A small sound classifier, trained from scratch.
Model: 1.43M parameters, log mel input, arch mobilenet_v2, norm batchnorm, activation relu6, depths [5, 5, 5], widths [96, 120, 144].
Training: 19500 steps, batches of 128, held-out accuracy 93%.
Data: 78125 training examples, 31.9 epochs.
Rows from block 4, named by matrix and row number. Each number is 500 + 40 x the weight over its row's rms, rounded and kept within 0 to 999. All counts start at 0. Numbers have three digits each. After the name is the row's rms in percent of the matrix's.
# convs2: project pointwise conv (model.blocks.4.convs.2.weight, 96x288x1), inputs 96-191
convs2.0 108:496445484534429472511523444489512480519463489456537517583492539540522525468531499513478593508491479507475484555522556573492530522492599423528584481497412604572492456557528461569499471470577495509548514455515465507505479437491507483490529570535442478546408508479505491436535562543526470509
convs2.1 101:497466464502552547517541511479447488548489456484474499490512512510517468570546536530532484471425454502441504478484496525559511455532377438508372509530526453495432532456452543462484566506529517540526525478548554481540430529460503450502479510484526488468545505560512511521516608528508433519
convs2.2 105:504416526472505515504524483518493454503490580492552478492518516436480500516481560558495478553517507534434513445502504512507483471551521554529410451466524498474491523565488502541570516472532532495495504580496468440553529586442539504564504477504489478506532526542501499482498495505488550572
convs2.3 099:430516489451493504444505530457528534388507462455435522547478523468426508512496487461508509463498403484570442470485447548450531465493517566494534534510496534507480482430609510530529487471545449452524555399539567493467503456516540508464509431540511527490504545484539437457550544490524549508
convs2.4 098:499430516440456500496508550485544498550512453483521452509494435510423510522468496517488450540508529458534547545486435483486479522572419538499516547550531431570505529560524574523495518507438486478500477534511434492509521508462500507576526530500485492424544539505474476458477571455478391424
convs2.5 102:488483510473551492525498455471439559471502469514492485488455529624459554508505444466508517480515516473499489509491476556403509517496498536602403527483475519517552472517499535621456511447453529462505525472512443473509510478521490495486488430479503509441521576477446483475466516480501459471
convs2.6 097:541496448519512491429490489463504514482498434549483450474496489459424493475433448478515510526485358438473528458525477487535498493472442501500401464519422510476537421516416516370476525554497513479458489571450497472501511589463514522482472549511457536471554471495456464505500457522538451440
convs2.7 100:512568484539558475472498544490550503451471492526580471456540525541526543503470464418478533518502468547483493492514568428519464515471445521525441546514526501459471543472532521525495508553430511520484490486492577508518468521505503577544517528454515536494484524480462529516510529497440570522
convs2.8 098:507508418512521507484529482510436451517541550493537555526479601511502483541496504434477480490473536515513491489555460509440485457557530588578437484470475556435533486478498472558552513497478502530564494536498484493525470443529507446526504475496459485574481454493505494594522463477510590550
convs2.9 099:506521505481517496430515474521463477483487509503477488521551478529492549597508452485478400510502470552469510482519455474467462482489434441475423487490505450492532405559470482400539540504468499441462533539524585556490481486512487484474514509459507558524478490502630509475507470527506427440
convs2.10 097:498560488446534487453532528489498545432461501568523464514503452497520476479525538643448501502457599510499471537508467533497464510547551509521506526508576528471466563559430530488505459490555502530429503494522487526492514541586517501517541502453490499498503470565452486497549431491488513544
convs2.11 101:426445512482433554531487468463485470471510533504476510440540504533520552596517499493475531482511503477503515548470510617479537482497447524442461509461386486555422469450547423546469476503431511480460515568515403495470478546437496488495552510499495479505491513475469499456495554549502430502
convs2.12 100:498459553448488535474494394494594450498511554527437489520476523507463544502517470477508539499533444410532439479533455469495528454516505484509441465479461498522592473514453431326508545522507498520510477457444540462514534469526523508509495512552460491549462463467507478455507459502526473581
convs2.13 112:500476437460496519516497475518551476552510491538459524501513446485514576492477502462509508477551452465452411462489524539506485444428435574487497583521520527511453534418618524557438466575445516487514512462496551440526496371558499549510480497500513504380513488516474526452470528460505496445
convs2.14 097:470502521501618495528490518488548542401501542511442494508488528468475529567462539476463519470513501572448468465539523538503504503517449479488516585500570489553484427458458470477457513517534504497434510527515586502511510548459525537560494532526494523518498445481483465456500490529519456500
convs2.15 103:505489490488580477513514475531474513469515467478522439557521566531534446544501562483492515480503487537455442450480496413467501455511500510507522567517566489429483518419502525508467535476455526542469458448477564516539453486402512500514490556528478548435548459496523523482456492499480468521
convs2.16 099:439508568481509582466480493453514516502475463538495497482541509502522564547508469483520461474559573463546463510497539525502545449482433433463436441503494480436523459488589512516505534482486489518507559438525642527476546500543483524471525496462541440553515536505531472544488527543477471418
convs2.17 098:557538486485515481524485530456517560475493440449506559564484571601453563506472516552522464472551471557442523519508502440502437463521482494509519521495582591532511497411455504419509445535441501503488492538474507508514531529458530501513513520454520483531485485514513467431524607431484537493
convs2.18 095:495470486445506519488531422550484548483459539531493482496431535492481512536498482487471453462482453483530453491505423505543466466451515508501377500504495575499590542533587458410520475494445502481491459568490484476482482469466529585493575511461491546489541424529481519465472550455501493480
convs2.19 101:509552440547462508457490609487479554468508430540464492505501545485499450533499556509498505526563495545524524551486514452524516427462526568447502484492520563547461442425452456405481502472470507491476454485482537544502512474516481485523554505512516457537514480472521494543505578463512455493
convs2.20 100:494465558576495490527528568539492570453514497494496564589459454566497532544463495488545411515489476486485522558489498613391539502499491462490491480502547463436538482430408545575491495543431535462496440490498551515516500500513495507526533541523498485497504492516498459500569517528509513512
convs2.21 104:534486554461495534465454452531484560493498442523513489521473522486554479598512512470531444489477436457476490545515512523510447492563568526574504479490507387470506556587470370422550475464413499510514485461495592469476484440413529513475518441499515502482506502507547510529466566492520558539
convs2.22 101:481517544520475517419478461495532450512507476521522448529474530434563561545504435491515531524527469565503474475530490515481498512528565482522520540525461507414458529600481490548479541487472492465485549468560549507500472481540459530476507543545438543541482438477556470505500576455476480590
convs2.23 103:510521509435543505438508454487546521428470508512527482513519478480514481475469494492477466472537410544555572542485510443457420479548474520493480419496529437539580497506466424449464514557531490507492470459533456513478518504451507503519492459523527458442532504568517524541550496513456540519
convs2.24 103:466510517491491531495517481471480555460489538502489511538484434519484445465496532575511450516505559515625516531493486491548554485521537457527517555450569470464465529503533424518543477535486493479503469505503443518505520524486443510566500513432468486490502462417484526477514466599486471478
convs2.25 099:477560587506469499513531481514517480396491534506541519472449543507591449509493555532474503471525490538543517507496465430568505467443507383476503455524501487491499490571576527585504495515423505516439454470490520511496445474523457541507529493470520514422475430517470454488480557467447561498
convs2.26 095:493578441572502483519482495524434562468522555476519498560493490394479553523588477533469470453466555524447475543505487470546510558523479478413477455471474421480558443466584479414512528408455524443496440513497546459495466552595469507540483554460492510504488556520528563516477552539479478544
convs2.27 097:513480597454467516479468571491541487453495443525539426444546519508562506522494447525468426508501518555475527517482536464456522511523473544412419484493448455449531532465477475483534508465419472483513496426508415528477505481401542546451552501548482510517442510477512538524533422459517499511
convs2.28 093:505431513511500432549536486486585521548529479519579551539492484477570554514472466420535540528551521506561439522488499496529491549541484520552472570519510529551492484430522543511552519531521539510471507488480576517490519447472512493499451571480520505461561503510493489506479531531504513526
convs2.29 103:475419437439486494501524495508497508489523466470481462541520423498482505444494477534530543513495471480569522596485446491466574509523490433468449520490464369508564489448653465506434512493556496542503552450489468512512503463524489479504508536487511509512449489503498555480478523470494531495
convs2.30 101:510511508584556481546483509502638514455505563470545468463536507412506540506562510496478444514540476542464520550499506471504477538527487443487502506503578474528517457525512501515571497520438507481456483521442566503520506533483407511539494548523526520557450506615483516511513551491480516524
convs2.31 094:431375466533475489506530444499488489419464450518545485563506450484492592495529472458530507498487550516470535474433488487519479484528450469568556485502463417493523491521574427536586513551508480540536519443483407444495468533537521487507524488527528484489498520437468510478472427464476478516
convs2.32 103:514501500515555488434517505470394529438486532506579495535499431527508491480478560468499406452596543538462484517487455441522461522530508571455512498511508535512504546586475573458517522456466471496512445457524474493483472497510486491544493448449532529477510470493467470439509598485508541563
convs2.33 096:468568393491513474505419469503451608498489511505469486463532517466491472494526476477455538533432529517502514460499517459538488455476472477572435500482463475514497494419445475448494474458562533555526613567495484531524503488551431509433579489510564477446480518425517496454547516452500442556
convs2.34 100:454478539506481471504534502522448576547476508454529486550533487487495519511498521463508571536510563508535430423479545568560481544501506499607489525514540523498531586521569477504519554455512458498505496503528554498471506525516603490507497472514481514461520486501517533530491609509508452503
convs2.35 097:572494508538598500452434483516611491498544466515462525520494523379474543470507484553521424499507501491466472488511529544525476506411488503456448476551536513488529469433401461422562494538465480516541496501529366467519531452464513555515504453522460536560517473488419493448544450471544534520
convs2.36 100:473458468554549505436469489516497483501466465471529490564517588519516546479463474503520446518490521505588481422506560438494454488507488494476472492502499539428504487498541565472461569541518539533526474479478591557496493479453544511495478450506512521511468418539538467481531474498483483484
convs2.37 106:479547551474479558561511526495388538516494582485533470464473477567532519525518506430496494463476468522497511511495539478553498469493515459427413526552495440518497484437447529513452521504503494540502483439510509484473522482500520515474526490492501489442471528434441489496519512463459508509
convs2.38 097:486466456463480523473515487501481521543513516507527481511553493539459470528526503547552446503511472509533416422506493548450436510501484478474549461515466504435420433574527411539485492492519483522448538538533536542464475471490581529498538489508536483524457460460493524462510453477534455490
convs2.39 104:481530516531545503536554455531453508455488647500476420598575554450440418515454497524486376479552520517580535519528541426477531466490504453525562468539507423487501419579434503426529509485541508479538495469555468515494492455502480462498467487490452503508524501512493479567534573469507482556
convs2.40 098:534524523513589457406506450503538449491509504467484582493497533453503465554489515428480487497541543488508495441512460502521539475480484512525509525514517461584525556532402462473468548488546456493499475612504469528516511532461594483491479531516612504532575555541441469500482507447503443525
convs2.41 107:512508444529468510527483565492459538498512533505452548564478455491412530528506535462520573497512537451511489497520480458474441521566500531507518453513521509495552432423514397507504485469468501542441541559469519503488532510426473517516477446527503518460501537475491486508498473491486514458
convs2.42 107:513469472487509479486456440535498526517527564506516468516560503476511424521473584491476478512532512546492482490529519421430489503490538430571537515458551401436466496442594529490547495480558526489488501475449513509502497430525431569538484519509522533478440536466454523511499556452489501556
convs2.43 097:526437550519539488511485456497460440443497514478416575437517533495458484517495534462526538524475470458439545492510498495471489474533534395502556480497400488511477487463488354498468447513575493488501533421525580515497490531507621524545541492518464530564565546467458441499528542488526401439
convs2.44 107:500499460446559484476489530487617524588479506491516544510528504349481475453494514478455518509483530464537485510485530532472530489472511472544511503535481441464585503407496493462457546482516490537505574544488485499511490493564512518449498498507507519549479536512586490529540553509472493551
convs2.45 102:454503533511439497464479512423499546463498490489482420541539497473508512518453490541482613501523462516616546580481484484537615490505506462449563394519478533444452511513519535495521466443492524507476517525457467536521505526599455454515530500502477457465529514494522501468509548551485440399
convs2.46 101:463464453516545540535531511544418515498486503522575420546412495479552457431497461457554585487483520554526486571497502462513522537436473455472453563494486452496484508531447440500523503537441510538535501408533514514499542548413497479430497463451463471517405476460496511527540557573504515563
convs2.47 095:521584370516450437588497460464582537457492585526548543509478520571506567536509512538481564485492564522484446511548501470495548497531514504577503508492530570447475494448528566445535511464460509496423503577520492487502497546443525519475509465463552524557500520499510516475469480504480563541
convs2.48 102:490593577426432487502517480491534432501478500492496478560506457534494485381471496523438532512484458509390466559492514480490482514451493499472515470491511529483478503445505579537470573530562524572536509469477542520540497469512487503497464505480447489536491513458479465408522512509455612412
convs2.49 096:487551466411571534498503487488474540601491527478574561557537504527477587530495533548514520465522576552575524457506514565508472479526561505482528539455568490546471480491531382541568478501456474481546432495461455491487531562464531521495461456553528510529519521456458476538517559490511379616
convs2.50 105:545463436521502459526489458457551458494499470454513485434438438485465471527540543526515571550561501492433523576488458554536499486486449445524504477519518458494469484564490558323518550440483494521483451479512468520505483434464495514536505463477512529397518498553493509463481454419473459595
convs2.51 102:512540437541464498502513547497551558502480540514470547500527429490509497529504527495477544505509427491471499438518464510497491447514559497560595505506482576547494453592517532355520449507490518529484547453527527546525492413505532475487516505490535518476520510533456498536456601527521510497
convs2.52 100:531449441502535526591495497508463431472490454490451563512492505480495533518557498497528451533492450465491483550503514595513549490498502470522522496501468469517543548580457447531446514482475495488462473607455541449521445527525551531498520502545573473433542458428540459483507495419516544563
convs2.53 102:481452528484499509492502494515443529456507489515525444548557487495526517526474461506511493479500411531600506526483503609444537423472517455536513460503559472526459480504553445368565492490605535515538469601504513514514554481495551469496527543533512498541426475545463445475545546499473440448
convs2.54 099:480421515522565514536509527500429481550509526498463516479529496525464452449518431522515488464507503509590514455471553585437560460453485423500502453491498512526442511496552516567505467452414507499510514471538481483453442420537522493485473540509488489464518516486482490606509512533510398499
convs2.55 102:497507457503487462512483440504431485499535561458485500508481496443570395534517561552546486503477549522399512548509484427527558483393381566488517553488545542522511546446529512536481507476449534480537471510517433474506450476467494503504495525516552529382463544467443521514463507461533476493
convs2.56 100:476516461588558535528496458478406511488491517507492473518557449483451499483494499545471523503494517520389565479478531511455490588546551431470505452481446396471455508477451471440517484515537519476516493403482392491444518434484406452511496515448521515583601524494500481511496440468479507453
convs2.57 092:483518456531411479502505471516498601525527518509506512476509524516524427493493478534529502536477468575497489510481497526517551472561551481547397515477476518478522487472544431536448511496490518460453470514525445538513544517478494492440527537443563550468471482495447506490456506492500568487
convs2.58 098:493486507532407478479523421507531488549515529506477468501418503477508461502499501539507570541469452411446467470556518525486522477541603503510468561471493608571579495566490425398523556493461494512543491441477346532466528573448513477473476519484482504488538529488557506448499533582506573515
convs2.59 100:472433456535519532449526529478480470524493507497511499510501522573555542592465500542529463465435506521433483475473482492532520566509533488530430444506537556450459497471528553438496518565530460455489492585505588494484487549424570503468532547516510510451497531451568438537495577492466492568
convs2.60 097:533428554432495498517523528529513515514525549509484476470464446528486500460606536515464430526464538477462529547528521595494498485479497463505523514488510467479425509427498546477495492504518528489541520507511513478565455426479503496497537509513410485484523482513471514501504515498511449404
convs2.61 101:505395476479469496532488493467627571437523511530518514494496491511471479484530481430516497506488579478502541588471506562503472495507457559504528511539547503510505495462483579468495544484552502479519474535468504514498539473447482549515532508500504480536523489477440555508439517469482460505
convs2.62 106:534516476487367523515472477480462382484519505485500426575505473543501453496484582507520502542530470463497447465536499544453518537456559538493505448483570505472465541497531559557488514490554499488554524620500434519512514478467532492501495435536435510515484509478491546464550456456473410495
convs2.63 103:528536450556540471494503539484455455539536512498439503426515541391487575479469510430506575527490518425522452527522468462527478500480478491486493561523446509560514563530552479563501501456529480483512530537505428468521510493532501494381523517545498461611534462493463474476467499476529514459
convs2.64 101:505508547409443523530495529504489429507509476501453489427443468519504449451536574557496628469519456432436534465520500522560558502556555454539479523433509486475493496530472472418546557479597507503520445430481502510501533418548487529561540531492427509513551516474460513427480508463498425438
convs2.65 098:496422508507523473424502559512477466533537421470466492464506486478480462451496477515558535495519492443571524514513520532513537510519505519505426530505456456475524455495431421482511493520499495460460444512528454495554493423621535468455507507487448556418513473476447477440533469493563538429
convs2.66 099:513436436571393485534429522487491462507496577470503471536536524392471489430517482451466607510519515524428489481497454517520486552494535493516608492543516490592474481605508535496446466557509468529540553496521445494470503563452560481536493510558500510461507595476436497508525482523526506492
convs2.67 105:440538523555534516453492495544484435498471506466513479477528453498581375485475442544518511571459521471476553436440568529527520538425513498485519528486463428591454514497474463448434466545459451455526539520489558527469482527547420469388493473499437496516505539537533460513572568474506540465
convs2.68 096:490528521454502492547525495537466544497512443489547472496489523460549446537500528499497517499535481494406453528516483529496443481511525525518490479555509473522524526517526568557521432527506485568517480477488464488512469430541483503614522440461494523464501454525437508411477449505467588501
convs2.69 102:449470516506546472423479503468510486545497594496493471470476487533460535486474476472496573477554511515552497473499465511512428457475529578534564502497471496496553485601483486485505553396498516477487479530455489519516554521503572493525478500493528457512521463443498520571485559463530470532
convs2.70 095:560519435464521496526536488463517498512553577426515506452428468460490505469474530535490502486493488535468513453508477511464480520497563493490531546459537515571469508523505515495445451505446491482486499490501402483504456527418582471514477477486450595420518454550482513503418467480529477436
convs2.71 089:499569498527568496469491559477568419475451448490557498519478488454542422460482489515427477464541456537431499510492467476493490484465545445492548495484449457421516482524372486459478498483468507504468460489470465476482519605461511534489479562488487491563476487439516466523449443524457594539
convs2.72 100:505493491494448499535519503477520531562516470490546530459432532559537502472468481494458429512544511509532535490528505541428504492508493521541471563510542585496518522422427529496527496418472513444481444541487604481529534455473515507514487488473485518526499518485479481448512530481531642529
convs2.73 099:525444522523452485519514516493549483514486580478515491510503499434570466487481448472492559488471508437438508470482497538478587547493426481498496422556472533504651533490474605532458522508520502489457515451515537567506487462460531485501452535532444492539495514451521494459538469602477517462
convs2.74 099:507411451443539501542474518515591485552533491499434475507487479483511554497466441517540516465527508544361450458486508460496481501502494526500407546506565494544535500466492525473507465511602493516513498517492453548491502543559494482505557509470454453469464488521471503565541573547478475451
convs2.75 105:475507531510534491523469447465476527522532469460520441541476471492475593437491537534533452506493476453562502477471508427472544501495537547513556558535506468551510544423516441477464529512537497513552507456490618478492464550545476494546499531517493471593488476503475536461513562557518450502
convs2.76 107:492445520475497532498477523534482462492459581540466493526507518534443482403560509527447426486499424547509509482524477596530479480521541467589523480514349444499510453410427497429425486488552493528428479470484583508489515475450593546492483522467520474501472473472471506447531432540515551537
convs2.77 099:447507488490462590525482528470422547558496566477524506554510482475511474484487576536454450470503478569519470487443507478425509543480532507561490556539551433470467578500430507581525512497555497491552536415567517500487549503453478522560487457509509458433488537460523481539560488500499526508
convs2.78 094:513543507494494481477518543471523502497497478461459423595525526588462539554501557498540480533470575502507506488448453536515511531533503501518599392503411496510539517509527493483466512562457504497529596576481457520509473558514498500465459490548461503468483452502459473473512443503470461523
convs2.79 099:484439481508462522484481511460465562460520492498454546488488480499448540512494477452478432470536499510511477509499476513506512463570455422439457483487546470466495463433447506499518557548510521518482487506534577454501501470502436527510521463493540492507512484552486510522504455498477533547
convs2.80 102:499517478457564487551485509495543569478496565537565545488509565490538462466492540485527494470560495444532492527502482582483500468517393536462568515480481510446483500512525501490481509431463477528544445549508437473520468459516457525552530502520500465453542501497474491438542499490522424517
convs2.81 099:502439478592525506535501411575345457580492416534505547525485521499491478480512541463474502488527493505581455472498501527496492434488437372391481524525527469525479465473450412392458477501517531527465463410511521465514506481478482469522478479496578484502463510502561522499486496480529464486
convs2.82 098:505571560566442544522538500515494476536523537493524519477473484479502637511529511533516530458521460510530490518502504519559582506512461478439461506478431648458500492588401480559588520453505499498475523564525491485485497540410436507512503505523470487565514466478479496532505477501492410369
convs2.83 103:526570424532585499518513469501437557479474498548446527477445493568484480553498480539476494515469559502471558521498470473515579480555459497562544471505477521465417512479581429508552545461489515529513443503555478464546478460515446513517531520528507493555514436487510524461481461524441505480
convs2.84 097:454441510474515481547539448492432444482523503492563506538465442418503410535513519512502440485493557453478504438528507432477576472502516513467482518502592539428500571480484430484481533523422525525456482475478534506551466539494477494524474511485476513537502491460510472488579441535496497473
convs2.85 096:490581478529469477530500520493409457506518547524562497466506555514502499495546520561509497507539477574545509501488496579500524458483534514555392499488545498551483477471506382506501518524448519453485476511472463458474447480448527495537550485503581539555531514533563467509487572487508478550
convs2.86 094:486472447511510566478485504499564515451474451522465475507475546565458532476513463441513466521436504476622482455525542498531464510504475522492550473475397486483538467572449511387486538559543475542520546517493530484524540479513582496471516475519523502522510514461497496457534426459467521490
convs2.87 102:499466555495563530509547499510509466519511451539534491523502416502488556454541512519526504516496426422504484465460476532517512517523405493497387409494472445436498458506611462519474488498532514504459505570546568570454464457521524480484512476504508524396514458455461477496523535521522492473
convs2.88 100:511564513499513511456544412523464506468529478505502470524472461566515508518453519509540425499516441470464498503515520479504439521511456446539457466469494426519474413559615572486560519508548511456546494414542500474449480472540513521473448437513506516542522517531497456455496516519520480492
convs2.89 092:523469575460537541501472495482532426479503536491508541468558521504448486482509513492433539510548525484463512495523537470462463452502520569432489457553562500492430492529472532419463456448479484476484485428540420486506552468432432454498502537510561539486531504472541516492532525545515604451
convs2.90 098:529571474568529520475499451517510536514471585539616500480535531525516559435495554539469549513530536509487486539464511525573537526543466522478460494489501451474495445517517585584537494506470491494458523429511471493454550553543527484592565520516512452579481488449500507564534502585535526562
convs2.91 101:517476550498477479466503514469578541559521512495458475507531477535534506548503514518531580513471490541498517582508444439489525546519459467498429496547499572484432491484551516568542503552514476463521526497481594528516493611538555491488534470526495517531482508472508505485473561561485419579
convs2.92 098:494543501532540509556523454516472617450496492520542426507498464590533562555466479611521506532454630466519564557518501530475464514487483497476538561499531519567527513614481531546501476503503502512522511477481517443521518588442563478545521502471505518598504484416576496491504440503471428543
convs2.93 105:455430561495449526383477502474496521531489494474480495595529455448543450502462498478497534503503510485506551461530517552457512457488460448486517427540510487510446525473519511446439471480471488508491519564441558489518527562520570487543536580497522477548466469451475441468437505512500397506
convs2.94 101:505538523523416502496547519528466464508477487475522484446507546533483503432550484460486397453513498432489468500516529449498497488455398462428529459484411547539471488566524473498471427495552477553484457459517498452541495505508491473530493490495407478530485466490424585502550515522502436459
convs2.95 097:502451452533572494464444489528467477518483432513485516501505462530477454519517489464502520504508458445405544487498514592472545505517483504536456510481477467560479470512586386533467558505487477486500544451507532545504529408572475505509520521517483489454509531563486488457486631496518556531